Weights of a small model that predicts nearness at each pixel.
Model: 32-pixel images, arch unet, activation silu, widths [64, 128, 128].
Data: trained on small renderings of single solids in any pose, 395000 training examples, 16.5 epochs.
Rows from block 2, named by matrix and row number. Each number is 128 + 24 x the weight over its row's rms, rounded and kept within 0 to 255. All counts start at 0. After the name is the row's rms in percent of the matrix's.
# conv: 3x3 conv (model.mid.0.conv.weight, 128x128x3x3), inputs 119-125, a 3x3 kernel for each
conv.3 096 [111 131 135 124 132 149 120 119 150 111 126  78 143 170 140 119 155 131 150 150 121 131 125 115 145 145 177 170 165 153 153 179 191  85 182 102 127 145 169 115 141 140 119 148 122 137 154  95 121 138 148 108 112 154 140 147 130 155 232 129 112 124 128]
conv.4 108 [134 129 124 106 134 109 127 114 129 112 124 148  86 109 148 153 153 132 130 151 144 122 150 109 104 122 112 114 128 105 189 182 136 134 176 122 128 136  98 169 143 150 115 138  87 118 144  66 123 196 122 124 121 113 130  96 142 126 196 148 153 127 100]
conv.5 107 [131 142 129 138 135 145 122 167 133 137 145 140 168 135  98 150 131 123 114 113 153 149 203 131 139 118 138  99 109 155 110 155 142 160 147 124 124 116 127 162 135 136 161 140 128 150 106 113 104 121 136 106 142 132 122 112 137 143 141 101 140 134 123]
conv.6 094 [101 118 115 120 147 115 146 116 136 136 132 136 146 134 147 154 117 144 147 131 139 114 143 157 139 134  61 160 141 121 129 143 122 128 116 121 145 123 130 132 136 142 140 125  82 146 141 129 181 137 127 126 113  86 123 171 127 117 127 152 150 155 108]
conv.7 096 [127 122  98 115 132 174 114 128 106 106  97 129  82 139 125 130 127  75 140 134 137 154 173 151 137 125 104 106 100  97 133 143 141 144 103 107 151 140 124 155 117  81 145 124 117  78 121  71 117 152 116 133 116 114 149 154 118 102 129 146 143 137 146]
conv.8 092 [148 139 134 123 137 130 115 130 155  95 125 215 150 144 172 118 121 102 143 144  87  99 139 153 153 144 123 119 139 101 128 136 136 131 116 157 138 105  81 124 142 106 112 142 118  91 161 151 128 140 122 108 112  97 104 127 135 146  78 153 132 111 129]
conv.9 100 [ 88 136  87 144 144 126 167 122 132 165 109 131 138  98 114 132 115 138 132 144 112 156 130 182 111 116 106 123  81  90 124 114 114 120 142 152 104 126 138 106 110 171 138 115  92 150 143 141 127 106 117 132 133 128 174 107 120 165 154 175 123 106 140]
conv.10 103 [125 138 144 127 141 145 146 145 162  93 111 139 103 140 118 118 111 114 115 108 138 131 149 111 151 156 111 140 146 113 142 196 138 132  98 149 140 149 117 142 102 138 112 133 143 113 117 125 138 125 131 120 136 127 140 130 134 153 125 135 118 110 139]
conv.11 098 [109 128 122 132 154 106 102 127 149 135 107 127 107 136 141 121 122 131 132 126 109 125 137 114  83 163 155 104 116 130 126 208 171 111 125 104 130 157 126 156 117 161 148 156 123 117 100  97 161 126 145 176 149 110 122 138 171 137 148 112 114 154 126]
conv.12 089 [109 147 113 169 138 128 132 161 123 155 116  99 121 151 118 104 126  92 111 154 143 161 114 121  96 116 157 131 133 124 116 149 114 113 119 138 113 115 118  65 114 145 127  95 156  87 128  93  82 139 134  83 138 130 129 158 135 120 130 145 122 134  95]
conv.13 091 [ 96 124 141 128 104 128 131 133 133 157 104 147 105 160 156  88 154 130 115  92 138 132 118 106 144 179 168 116 137 140 124 124 155 156 141 142  98 120 128 142 111 164 145 130 136 122  95 149 146 132 125 142 108 106 165 141 140 123 196 118 116 111 135]
conv.14 093 [155 102  95 120 182 161 106 126 145 149  93 130 134 147 130 107 121 120 159 134 128 113 116 103 157 161 138 142 113 155 170 119 119 174 141 125 114 123 123 118 134 126 105 122 105 109 134 112 109 126 139 116 146 135 115 123 129 120 111 139 132 150 143]
conv.15 092 [101 125 138 149 136 111 112 117 130 102 149 136 115 153 117 153 122 116 144 136  91 124 158 212 118 107 170 156 128 114 122 145 130 102 147 125 108 135  74 106 160 129 131 162 134 121 129 127 115 154 116 117 123 105 155 142 147 140 147 133  99 104  95]
conv.16 092 [137 118 131 145 123 128 124 104 114 137 104 127 116  92  81 141  98 156 123 140 105 144 167  65 152  90 115 114 116 120 141 134 161 149 137 111 108 128 139 128 172 151 114 140 139 116 133 143 123 171 141 105 123 146 109 101  89 122 143 149 115 128 108]
conv.17 110 [118 153 121 111  57  67 117 177 123 115 133 111 151 171 119 129 147 116 116 144 134 136 123 124 121 107 119 110 109  90 133 227 192 127 151 163 132 141 114 167 111 156 123 169 116 112 109 150 153 187 149 139  84 130 138 148 135 121 193 155 169 188 151]
conv.18 122 [111 113 145 105  96 131 122 126 130 162 165 109 127 111 109 165 134 131 151 108 145 154 130 151 122 138 138 102  98 118 134 133 100 133 111 126 102 120 141 119 160 151 155 144 141 139 148 168 147 128 113 158 127 154 126 152 116 143 126 126 134 120 145]
conv.19 099 [150 142 106 113  99 140 127 123 129 133 161 126 119 125 112 130 136 151 150 157 122 128 115 152 160 105 143 127 140 170 106 113 141 157 144 143  99 136 134 111 106 132 115 120  98 145 140 153 146  64 123 167 147 163 154 135 121 173 172 103 123 104 135]
conv.20 102 [122 127 121 126 126  47 129 133 118 134 120 103 142 146  85 124 131 137 120  96 122 125 108 160 113 134 136 149 131 160 112 190 120 139 158 116 133 166 130 144  98 101 114 142 110 139 125 113 102  87  86 107 107 125 129 129 111 124 103 147 123 109 111]
conv.21 096 [112 118 132 127 143 169 126 132 106 136 102 126 106 133 126 132 119 122 136 136 100 132 201  99 133 145 157 144 163 126 167 102 127  94 104 141 133 127 101 134 124  96 172 118 127 128 141 105 152 143 115 128 105 152 110 138 124  76 173 130 119  98 129]
conv.22 097 [113  92  93 117 219 134 100 150 105 138 111 112 162 127 114 114 136 132 153  68  86 141 136 104 107 141 162 111 116 147 149 175 159 145 120 154 117 106 120 138 141 128 126 149 154 125 125 140 155 101 138 108 121 131 136 137 131 129 197 137 126 140 146]
conv.23 098 [119 129 111 117 121 111 111 185 182 144 112 167 117 158 119 112 134 157 117 157 142 112 150 174 113 125 120 130 103  99 154 119 147 135 126 133 147 118 129 114 118  94 137 147  96 131 157 134 127 147 152 115  74  79 116  83 117 126 172 135 138 158 121]
conv.24 113 [135 123 149 135 156 131 144 126 110 128 133 122 142 141 137 144 177 106 128 103 134  89 166 129 133 136 168 103 144 124 128 126 148 109 157 157 119 122 143 111 141 151 136 138 156 140 128 126 116 122 136 123 142  92 130 166 118 110  75 149  91 135 160]
conv.25 101 [140 149 133  93  96 106  95 128 123 119 149 118 103 111 119 131  94 102 142 151 122 136 160 127 120 154 125 146 113 162 174 118 162 129 146 167 139 150 130 146  92 129 135 145 117 130 114 117 142  61 128 120 119 100 104 110 114  99 194 133 129 123 144]
conv.26 100 [103 130  98 126 187 180 123 123 114 148  96 151 128 114 127 132 176 100 138 120 112 131 193 140 109 133 112 143 115 102 130  92  31 115 158 140 129 140 122 131  96  91 131 115 133 135 116 107 130 149 108 105 144 149 123 126 136 155  93 119 133 127  88]
conv.27 099 [112 145  99 118 160 127 116 170 124 168 154 150 152  98 106 111 142 178 129 155 164 131 102 120 144  83 175 119 171 130 122 160 148 133 117 118 144 157 137 155  97 147 150 203 142 141 142 133 139 135 133 108 107 117 138 102 116 132 164 142 152 145 105]
conv.28 102 [148 108 145 174  98  98 110 130 155 133 109 118 143 142 124 160 100 150  98 144 131 127 138  98 108 119 123 139 121 173 104 116 137 110 178 178 160 119 161 130 148 158 139 144 119 117 137 118 157 123 115 127 132 122 100  60 108 127 158 137 153 143 148]
conv.29 098 [152 122 115 127 110 164 126 146 107 152  89 137 106 128 176 155 157 143 135 163 125 138 117  84 169 121 111 164 123  80 132 112  92 129  78 138 137 101 119 124 121  96 146 151 125 139 162 132 123 184  94 162 118 144 133 146 115 137 135 134 135  99 160]
conv.30 103 [109 151 127  90 153 144 121  92 111 149 102  78 138 149 137  93 173 151 136 124 143 115 146 124 150 121 108 172  71 111 164 132 108 142 113 182  81 157 139  91 118 153 111 142  86 168 130 136 123 113 120 122 104 106 109 139 150 100 145 150 132 141 138]
conv.31 106 [142 153 148 151 170 131 143 150 132 105 143 129  91 106 128 103 117 103 111 169 150 109 146 164 131 154 147 153  96 126 110 105  93 120 118 168 148 167 165  97  89 117 142 117 135  94 116 108 125 113 120 133 116 124 129 122 153 121 105 129 128 104 113]
conv.32 099 [151 131 111 134 136 166 116 138 142 140 115 174 118 123 116 144 134 137 141 154 118  99 119 105 113 143 177 132  97 153 109 102 175 128 136 141 145 121 133 123 110 138 148 118 111 130 148 119 139  96 148 122 146 115 110 121 166 110 136  99 117 118  97]
conv.33 106 [127 121 124 168 132 158 147 117 109 136 122 115 115 102 107 151 123 128 108 125 114 113 175  91 108 128 120 119 109  99  96 143 118 147 148 145 135 147 136 109 113  98 144 157 149 165 130 118 166 148 147 136 122 134 117 130 113 120 133 108 133 156 127]
conv.34 101 [110 128  96 174 121 159 154 132 128 118  97 128 104 206 101 103 110 123 123 121 113 130 204 150 142 119 147 149 148 105 151 101  91 140 131  96 114 157 137 145 130 117 151  90 135 122  95 111 110 133 112 130  88 114 110 114 107 130 146  90 115 139 109]
conv.35 103 [128 103 126 126 171 147 102 145 190 113 121 111 126 172 119 125 182 141 107 115 137 120 149 117 121  97 130 126 145 114 138  90 136 144  74 143 135 135 115 123 106 119 151  70 108 131 145 151 116  90 177 171 102 121 125 107 129 107 147 141 147 165 111]
conv.36 101 [158 114 154 129 155 112 138 122 105 129 136  86 146 180  88 132 124  59 124 141  95 123 118  91 124 149 126  92  98 140  31 122 124  92 151 120 129 100  82 130 166 101 126 120 123 130 147 131 143  77 143 140 119  97 138 155 128 142 165 115 112 112 127]
conv.37 104 [140 122 135 109  96 126 138 100  91 146 134  97 114  94  73  82 118 115 111 105 155 121 105 120  96 154 116 148 142 112 120 136  99  76 118 157 115  93 154  88  85 119 112 151 160 160 120 130 129 118  99 128 125 155 147 137 111 158 134 140 132 134 130]
conv.38 100 [135 111 143 106  68 112  98 146 139 153 126 120 135 124 135 115 157  72 112 124  98 139 152 126 136 140 121 130 116 122 142 138 170 156 158 151 133 118 149 149 176 140 138 103 125 124  89 128 131 132 157 147  90 126 123 113 116 120 110 133 133 106 136]
conv.39 105 [113 132 118 128 157 122 140 156 162 156 139 129 156 136 120 112  99 124 106 113 181 151  92  98 148  88  67 118 115 136 146  95 140 108 154 125 109 146 112 140 103 135  93  99 146 125 146 142 129 120 148 113 111 120 109 115 109 126 147  95 129 108 123]
conv.40 092 [ 95  76 106 142 115 146 161 181 167 111 135 127 130 155 145 134 101 163 121 101 152 135 161 103 108 124 130 139 109 123 119 131 134 115  69 101 115 136 107 156 108 140 138 152  98 100 115 133 122 120 134 154 154 164 119 113 113 102 138 113 119  94 110]
conv.41 107 [126 130 131 160  97 139 106 146 131 106 131 114 113 142 160 138 111 141 140 142  90 129 132 117 131 131 140  96  84 135  64 106 148 109 141 171 139 124 149 128  94 121 172 140 144 164  86  85 142 105 123 118 109 146 131 134 127 122 141 118 132 143 126]
conv.42 100 [174 125 108 141 168 111 102 134 169 139 115  98 126 123  97 140  98 135 137 136 161 125 121 111  86 120  93 147 151 116 118 136 127 180 132  98 158 150 103 145 115 112 154 124 132 124 122 112  98 122 123  92 164 102 105 110 117 134 149 126 122 134  99]
conv.43 098 [ 96 115 125  93 164 113  90 175 130 140 126 127 113 119 114 117  99 102 114 149 131 140 132 164 126 141 169 152 129 120 146  95 122 160 170 131 106 100 112 127 145 118 107 141  94 111 110 108  99 206 163 102 146 156 137 110 106 141 178  93 112 113 102]
conv.44 096 [ 90 107 109 113  51  82  95 101 110 126  93 146 105 172 129 125  96 104 107 141 111 167 194 145 130 103 145 136 130  96 144 155 127 131 152 170  99 105 146 121 111 107 121 118 159 122 107 107 129  60  89  96  94 137 119 131 137 148 109 109 118 125 126]
conv.45 101 [151 162 153 149 146 136 103 107 167 118 121 183 123  87 130 155 136 121 153 165  97 114 148 145 149 146 116 142  92 134 128 135 155 130 117 143 113 147  79 112 196 123 140 148 134 124 151 140 111 111  93  97 107 143 107 142 166 142 123 169 125 121 147]
conv.46 109 [115 124 129 119 193 100 138 127 125 144 144 132 132 165 141 118 151 151 117 117 127  94 124 119 138 128 127 150 127 120 119  50 117 101 145  80 154 144 161 130 101 128 144 124 143 114 151  98 135 163 149 113 168 146 144 139 113  92 109  95 134 153  94]
conv.47 095 [103 136 159 122 128 149  77 152 142 178 118 141 111  71 126 132 114 158 126 104 149 102  97 121 125 119 132 112 112 130 101 100 133 108 102 101 142  86 134  99 147 124 163 210 172 150 142 156 129 142 115 118 146 101 124 127 137 145 106 123 132 100 117]
conv.48 107 [ 88  94  98 115 148 111 173 135 104 129 158 111 119  86 104 146 138 152 136 193 122 116  95  86 101 122 111 101  94 158 160 121 135 166 190 125  69 119 137 139 112 134 148 157 138 120 137 125 142 192 128 142 147 113 117 111 112 132 103 122 144 128 109]
conv.49 101 [157 125 111 195 143  75 194 193 135 103 133 135 130 130 136  93 127  61 147 151 142 166 152 110 149 147 129 141 140 113 144 149 141 160 128 133 110 124  85 141 108  48 182 146 100 160  88 105 170 116  85 135 181 119 121 100  82 126  97 112 128 128 146]
conv.50 105 [151 136 165  91  86 127 160 100 161 162 159 125 142 147 161 145 101  93 134 127 133 125 137 135 145 114 125  97 153 102 110  97 139 107 135 125  38 114 130  97 116 155  99 100 160  84 130 146 138 135 110 109  97 116 103 113 162  93 113 119 136 124 125]
conv.51 102 [121 129 109 149 106 114 123 125 105 113 131 131 149 107 137 159 141 122 127 139 150 185 119 116  89 114 123 176 192 164 144 100 140 104 143 130 147 125 118 168 128 100 123 112 111 116 123 107 179 141 132 163 111 143 126 152  94 132 108 126  99 159 138]
conv.52 089 [133 143 121 131 114 116 174 136 118 132 145 125 116 109 133 131  93 119 204 177 192 151 159 114 143 134 145 189 179 143 153 107  94 115 173  93 146 143 144 150  91  94 120 126 115  91 123 116 118 109 135  90 149 120  93 143 126 137 139 120 107 131 102]
conv.53 099 [106 113 115  91 151 132 120 116 132 135  96  67 127  86 127 111 151 112 153 114 121 146 205 119 107 135 133 152 118 130 112 157 145 127 118 158 123 134 160 173 167 121 128 156 156 141 134 135 104 171 126 114 138 134 102 142  95 125  79  95 122 144  74]
conv.54 105 [114 161 123 142 105 136 122 128 158 129 141 129 158  87 128 151 156 114 132 126 159 117 157 133  90 121 148 164 150 143 135 148 115 192 147  90 113 151 141 144 137 131 142 142  96 119 136 119 139 131 123 110 130 130 117 120 146 115 163 139 123 129  99]
conv.55 095 [141 141 142 111 132  66 109 141 114 118 133 105 124 201 112 105 106 156 135 168 140 102 162 148 123 137 161 152 153 144 164 116 147 141 134 168  94 149 133 123 114 137 117 170  91 147 119 104 100 211 109 101 103 120  83 128 117 119 150 102 105 142 156]
conv.56 114 [144 167 136 124  65 165 129  90 150 129 131 115 146 165 102 142 111 136 144 139 144 172 223 122 115 154 119 120  82 146 113 168 138 101 165  98 154 125 122 126  78 116 144 110 108 127 133 123 131 161 117 174 122 106 102  90 114 137 156 159 137 148 138]
conv.57 095 [132 131 141 171 150 176 107 143 113 138 133 166 159  80 125 136 106 152 171 139 130 152 124 151 130 130 134 129 104 109 107 164 124 141 135 154 137 148 134 135 100 156 122 135 121 114 127 131 191 201 178 133 142 129 127 138 123 147  92 100 140 106 102]
conv.58 104 [ 98 117 122 122 190  99 146 134 115 126 128 101 141 108 115 129 101  92 117 129 137 145 173 142 129 136 141 105 136 156 128 130 146 134 140 150 117 136 133 149 146 130 124 148  87  80 124 125 127 162 116  99 113 132  94 128 122 137 128 102 146 109 115]
conv.59 104 [127 131 128 151 201 122 133 160 129 120 125  97 114 117 107 132 135 142  97 111  93 148 192  98 125 132 148 136 100 106 101  81 100 135 162 119 141 119 160 123  95 134 148 132 127 117 110 116 136 174 146 139 138 110  92 111 121 156 202 129 124 137 122]
conv.60 112 [ 97 107  97 132 103 112 123 143 144 148  92 160 118 119 147 142 110 111 119 162  92 140 162 175 132 140 143 154 174 117 130 203 104 116 104 125 125 133 173 106 132 125 110  74  84 136 110 114 147 177 136 114  84 137 135 148 117 123 119 116  87  84 129]
conv.61 096 [106 146 148 176 128 118 119 117 114 155 161 161 158  88 113 118 138 135 136 133 125 169 175 136 120 120 104 166 170 147 133 116 136 119 128  94 185 153 111 115 121 105 113 173 148 144 132 112 132 121 155 143 169  97 137 123 176 132 105 148 121 160 148]
conv.62 099 [102 142 139 112 146 122 105 116 112 146 116  95 125  77 103 110  98 135 134 109 111 169 159 129 174 120 143 126  99 138 148 135 165 133 184 142 100 150  97 141 161 110 115 136 162 104 104  87 136 109 118 120 147 119 141  92 128 135  65 131 126 115  99]
conv.63 098 [145 131 135  85  40 145 136 113 136 122 153 143 121 176 146 129 124  94 138 138 126 128 122 153 101 105  99 120 118 114 132 133 100 129 174 127 121 133 136 122  86 159 150  58 142 158 131 117  94  88 142 125  54 150 132 134  97 142 161  92 146 129 147]
conv.64 098 [125 113 135 112 139 137 126 112 100 146 154 157 166  80 118 121 114 149 142 143  99 119 136 129 138 141 121 162 120 140 143 130 164  78 124 138 134 131 153 144 156 127 109 128 171 140 129 115 116  85 142 101 146 162 133 154 101 111 138 121 118 132 161]
conv.65 092 [184 110 106 138 118 144 143 125 119 180 122 187 129 109 137 143 127 147 201 160 147 126 110 107 140 141 120 112  73 109  90 122 162 151 150 144 155 150  75 102 119  87 134 139 104 133 136 144 135 104 115 157 115 120 100 124 132 129 145 153 116 149 124]
conv.66 094 [142 149 120 133 119 148  85 122 140 119  96 119 126 119 169  74 131 183 114  84 101 133 142 120 117 137 159 126 144 137 125 134 106 140 106  62 173 113 119 159 135 116 119 151 121  97 115 117 140 127 122  79 124 164 174 132 111 152 100  95 125 165 139]
conv.67 094 [ 90 134 103 124 148 141 110 110 166 104 119 105 118 155 149 142 133 131 149 143 137 100 138 137 113 112 103 124 126 116 113 144 119 143 109 115 121 121 137 120 176 132 139 141  81  82 114 123  86 143 127 123 135  98 119 124 112 147 125 107  89 104 115]
conv.68 089 [130 115 163 146  96  92 139 137 123 145 124 169 122  99 143 129 129 152 119 134 152 115 113 163 138 120 144  87 142 126 128 185 141 113  99 120 153 161 137 151 104 123 152 130  96 114 109 117 143 156 137 129  90  93  97 106 115 140 139 130 130 152 130]
conv.69 102 [117 145 135 123 114 137 128 170 172 111 122 138 152 116 159 125 154 121 124 138 125 131 146 172 104 129 150 131 128 111 146 176 139 125  57  89 121 161 108  95 111 145 157 139  91 129 138 116 124 156  90 119  79 101 111 117 138 132 139 106 136 150  97]
conv.70 088 [102 116 112 127 100 139 114 115  93 133 108  96 139 112 111 115  99 122 140 123 136 129 133 114  74 122  71 119 137 113  85 120 117 110 126 136 124 126 115 117 127 120 141 133 143 157 106  83 173 161 129 133 114 148 150 111 109 109 150 144 129 138 142]
conv.71 088 [125 163 107 116 140 137 159 166 106 127 138 152 128 147 135  96 150 152 158 144 164 191 158 141 161 180 124 140 161 110 174 167 120  93  86  85 118 171 139 122 176 131 169 139 111 161 111 172 176 104 151 183 109 143 144 131 112 127 139 146 119 133 155]
conv.72 101 [135  97 113 130 134  84 172 175 163 162 161 148 128 143 121 129  79  78 117 110 114 141  81 123 130 118 135 136 148 116 161  93 116 119 143 153 122  98 126 107  95 105 103 150 130 141 120 113 142 100 105 115 147 131  98 156 134 116 134 129 163 120 156]
conv.73 092 [101 139 128  98 126 159  85 128 149 136 109 116  88 133 161 102 142 143  91 129  97 119  95 180 121 153 156  95 114  96 138 115 114 141 180 171 100 134 112  84 166  81 128 145 172 131 128  95 109 133 141 106 121  65 167  87 140 138 152 141 167 159 118]
conv.74 100 [147 134 110 135 161 132 138 161 127 128 116 145  94 152 137 130 166 173 104  97 150 152 141 107 154 154 161 117 144 136 109 132  93  89 145 134 156 127 138 144 118 158 102 136 158  92  96 119 115 101 103 158 128  90 110  94 139 138 103 134 117 148 125]
conv.75 105 [114  95 113  89 152 115 131 146 132 101 156  81 106 137 153  86 118 148 134 131 136 104 142 135 162 124 135 127 123 178  94 136 112 113 171 139 147 153 150  80 100 174  61 145 119 138 113 121 149 132 109 155 125 129 121 105 151 134 119 109 134 138 153]
conv.76 090 [110 124 119 140 126 143 101 142 138 109  95 113 115 113 147 119 115 176 107 107 130 146 120 105 113 119  92 157 102 128 112 137 126 125 107 137 106 155 133 134 122 134 157 147 132 123 147 116 120  92 112 120 148 117 151 126 123 116 154 126 145 104 151]
conv.77 100 [130 126 124 107 111 116 155 154  81 122 152 136 107 147 195 134 174 148 132 132  83 134 169 101 125  89 130 129 130 117 109 102  81 128 109 228 123 140 117 135 129 115 132 174  81 152 136 126 151 149 107 127  59  79 146 110 114 113 108 106 177 129 116]
conv.78 086 [131 132 132 104 168 137 136 146 126 153 142 105 145 166  52 162 125 146 131 141 126 119  99 142  98  99 179 152 171  93 166 134 166 110 137 157 117  86 141 113 117 153 141 109 106 136 124 145 143 113 120 116 124 127 121 167 123 113 143  88  97 102 106]
conv.79 088 [135 116  92 126 111 139 112 111 117 127 120 112 160 126 116 148 109 127 152 181 115 125 153 135 161 137 128 119 123 116  90  87  65  92 133 129 117 125 104 131 147 100 143 152 140 129 146 119  74 134 118 129 115  94 118 114 148 171 165 114 123 127 108]
conv.80 114 [156 117 110 138 185 180 122 141 115 114 148  94  92 177 100 118 122 102  99 157 141 115 143 145 143 126 160 115 137 110 172  32 134 161 168 115 133 129 124 113  89  56 121 105  93 124 122 123 156 108 136 149 127 121 112 173 122 139 100  92 133 177 120]
conv.81 105 [106 117 103 133 190 112 115 145 161 127 105  84 149 138 115 146 128 188 123 123 138 118 134 132 111 122 119 121 128  59 106  96  81  92 139 143 127 115 136 109  61 135 117 101  92 138 110 144  87  81 108 145 116 114 116 106  85 102 154 127 125 127 152]
conv.82 102 [ 90 142 114 119  95 137 135 128 128 121  65  89 168  84  93 190 139  98 148 135  70 145 143 128 115 122 154 128  69 112 159  60 102 102 151 131  85  94 133  72 116 150 140 137 132 127 104  85 115 144 111  92 109 110 108 129 132 158 113 132 124 133 115]
conv.83 096 [129  99 121 103 135 114 139 114 158 147 128 132 119  99 123 130 107 169 110 133 139 124 131 112 118 135 138 143  95 118 114 144 129  98 163 116 117 118 145 142 143 125 131 119 104 108 134 149 139 136 127 159 117 105 138 156 113 142 188 122 107 152 103]
conv.84 093 [163 126 165 124 103 132 108 103  66 135 136 157 122 152 127  64 146  91 134 135 129  94 142  92 136  99 106 157 150 108  86 108  75  77 158  90 101 122 117 113 142 146  82  90 113 148 141  96 133 117 103 116 130 159 136 126 115 132 116 163 126 168 109]
conv.85 095 [136 133  95 171 144 146 155 109 127  98 161  98 130 148 158 137 190 164 127 172 118 115 150 168 126 121 119 122 148 132 119 118 127 143 196 126 120  91 138 134 131 146 143 129 117  98 141 158 140 162 145 111 130 125 129 128  89 122 153  85 126 130 139]
conv.86 101 [128 140  87 122 142 142 112 146  70 130 133 119 120 160 152  83 131 151 108 190 118 151 159 100 128 130 138  78 120 125 121 142 121 117 143 127 163 122 152 115 106 121 163 134 109 174 116  92  90 117 126  99 118 118 149 136 134 128  98 105 147 125 143]
conv.87 090 [104 111 141 107 141  95 159 148 131 128 131  88 139 120 132 142 134 158 142 145 120 112 149 164  92 117 111  98 129 108 121 140 121 112 163 115 125 146 135 135 151 158 153 153 135 159 124 103 122 127 173 144 119 130 159 140 102 161 145 104 105 140 136]
conv.88 093 [119 158 112 123 105 125 110 107 159 146 115 127 135 102 118 163 117 132 171 134 113 126 145 142  77 161 158 112 121 130 109 117 125 113 126 144  95 140 116 109 154 131 121 116 162 152 121 151 153  86 125  98 142  71 140 120 116 135 159 103 156 134  71]
conv.89 100 [149 108 113 139 155 144 156 101  97 129 164 118 121 154  99 160 114 120 130 136  73 113 148 105 119  99 135 160 134 130 152 105 109 126 104 118 156 123 115 147  94 125 147 118 142 203 131  16 146 127 105 154 129  97 139 120 100 142 127 152 140 139 131]
conv.90 096 [120  92 123 141  79 171 143  97 116  97 177 110 110 137  87 127 123 128  79 112 168 154 117 120 157 122 113 108 131 141 149 147  78 173 142  92 115 117  99 157 153 107 128 131 105 115 147 116 111 142 120 135 151 129 104 113 148 142 103 127 143 133 164]
conv.91 106 [144 191 153 115 135 138  93  96  98 160 108 161 106 140 155 144 145 106 114 101 154 162 151 141 110 128 137 130 101 101 142 124 124 113 119 151 120 165 179 130 177 148 133 128 142 131 126 129 127 127 122 112 116  64 124 137 104 144 127 166  87 125 106]
conv.92 101 [126 128 129 139 134 171 118 129 115 118 113 118 134  92 139 143 113 125  96  88 116 114 133 147 119 195 112 122 113 132  53 145 149 101 113 153 135 143 104 122  82 165 161 123 140 118 142 113 116  94 166 129 113  89 158 119 119 135 174 133 107 156  92]
conv.93 107 [ 98 120 122 137 123 175 107 118 142 142 179 122 152 102 146 154 108 148 137 166 137 109 122 124 120 138 113 121 153 117  89 132  89 116 172 104 128 142 150 108 100 112 131 127 105 123 110 138 161 111 149 126 161 142 129 100  79  98 166  84 129 143 136]
conv.94 104 [167 125 120 138 101 154 123 145 130  63 122 160 138 126 155 118 106 131 150 178  72 162 193 133 145 118 137  89 171 105 136 144  84 107 129 132 126 110  66 143 114  98  98 162 138 116 144 103  95 163 138 159 125  88 165 161  83 128 102 132 146 172 126]
conv.95 105 [139 114 152 111 139 123 103 132 112 136 131 174 140 121 109  84 117 128 104 131  97 143 151 133 123 136 112 134 152 164 128  84 160  98 144 124  95 100 106  61 123 130 120 140 139 104  98 128 116 149  94 128  93 130  82 114 166 151 143 127 133 139 123]
conv.96 095 [128 112 123 146  99 119 130 168 164 126  91 141 111 166 137 125 128 108 115 130 106  78 105 102 140  92 135 144 134 129 130  93 108 171 143 136 164 149 157 139 109 108 162 159 128 106 133 136 141 103  77 111  69 112 109 124 123 146 187  79 141 130 112]
conv.97 096 [121 119 108 115  84 127  91 126 123 121 141 136 151 181 124 130 133 145 120 159  84 160 154 137 126 104  97 160 139  94 169 127 123 168 149 122 156 133 134 130  90 130 122 108 102 119 112 107 133 135 123 133 143 136 104 145 124 108 198 107 139 151 146]
conv.98 095 [140 147 131 131 106 117 125 122 175 158 140 174 164 119 175 125 117 109 130 130 165 174 157  92 140 129 105 142 136 121 161 102 108 129  98 118 160 122 153 133 135 135  96 113 153 103 106 147 115 125 157 104 125 100 111 158 127 154 152  97 163 134 103]
conv.99 104 [131 103 141 101  67 117 161 116 160 118 146  96 164 180  89 141 143 129  95 133 153 116 124  87 150 162 155 130 151 170 159 119 169 155 114 100 141 167 159 117 130 153 115 106  71 131 141 162 122 126 146 142 106 105 104 135 108 149 168 139 163 153 104]
conv.100 102 [140 130 148 145 153 129 156 132 131 109 133 104 143 152 143 110  69 154 129 159 144 159 147 131 106 152 106 151 129 160 139  69 108 123 107 155 147 122 121 105 131 171 113 110 120 110 132 107 153 173 135 126  95 125 135 160 121  78 140 142 137 121 118]
conv.101 101 [159 127 117 118 118 123 173 143 158 112 132 143 109 114 105 133 158 128 187 152 154 138 114 111 128 149 166 175 154 166 124  92 107 113 131 153 151 160 159 130 103 121 137 148 131  91 132 130 134 118 113 146  91 112 169 180 100 152 138 122 141 112 111]
conv.102 103 [116 123 128 122 126 104 107 122 107 132 111 114 129  47 158 140 133 170 125 119 110 128  54 111 122 121 118 104 123  86 110 121 152 132  96 155 173 138 127 114  79 130 143 112 147 121 142 122 158 105 122 124  98 148 133 129 115 134 127 103 128 187 130]
conv.103 103 [136 165 150 121 123 134  98 107 136 126 134 135 143 153 139 158 106 147 101  79 113 126 223 137 115  99 141 136 117 154 187 163 120 120 119 106 132 124 105 129 102 122 132 139 115 107 123 159 147 128 136  93 118 111 113 116 119 133 111 144 117 129  95]
conv.104 098 [171 103  77 160 107 121 167 115 150  73 148 123 118 117 144 123 143 110 114 125 132 151 156 123 114 129 154 129 134 160 156 133 129 123  78 166 100 130 148 132 118 136 121 105 147 144 145  98 151 129 128 146 124 113  96 103 146 133 117 123 148 151  95]
conv.105 099 [135 132 119 123 134 148 146 161 120 130 103 113 173 117 147  99 139 114 109 151 158 139 144 141 155 169 124 121 116 176 110 133 141 106 119 183 156 124 186 109 158 100 109  90 126 118  98 168 140 132  78 119 133 112 147 120 169 146 162  82 120 104 140]
conv.106 101 [115 118 124  74 131 153 113 110 146 139 116 148 138 113 130 170 132 106 135 140 136 157 105 157 107 170 131 137 134 128 158  71  97 126 127 117 146 181 138 106 108 142 118 130 145 169 123 124 157  77 149 125 126 118  91 121 102 124 185 119 153 104 132]
conv.107 095 [131 149 113 142 158 120 149 145 105 124 133 120 121 114  94 119  97  91 133 122 122  98 189 127 121 119 121 115 137 127 114 139 143 198 156 188 140 142 177 130  94 155 123 141 167  88 122 131 161 155  73 150 142 106 139 109 147 110 137 133 107 158 129]
conv.108 106 [118 120 144 112 108 153 106  91 116 148 118 159 137  68 156 135 172  99 137 107  89  79 173 135 122 113 125 148 122 126 155 108 157 115 152  95 135 157 100 133 111 126 123 173 156 106 108 124 141 107 155 130 128 114 127 119 141 140 139  85 116 149 118]
conv.109 092 [132 141 150 148 151 169 134 148 127 124 170 147 121  90 155 124 185 142 114 115 121 139 100  93 104 120 157 162 161 144 103 102 144 137 151 158  99 118 128 117 102 115 129 126 128 127 123 106 108 141 169 134 125 135 148 173 133 165 114 132 158 139 146]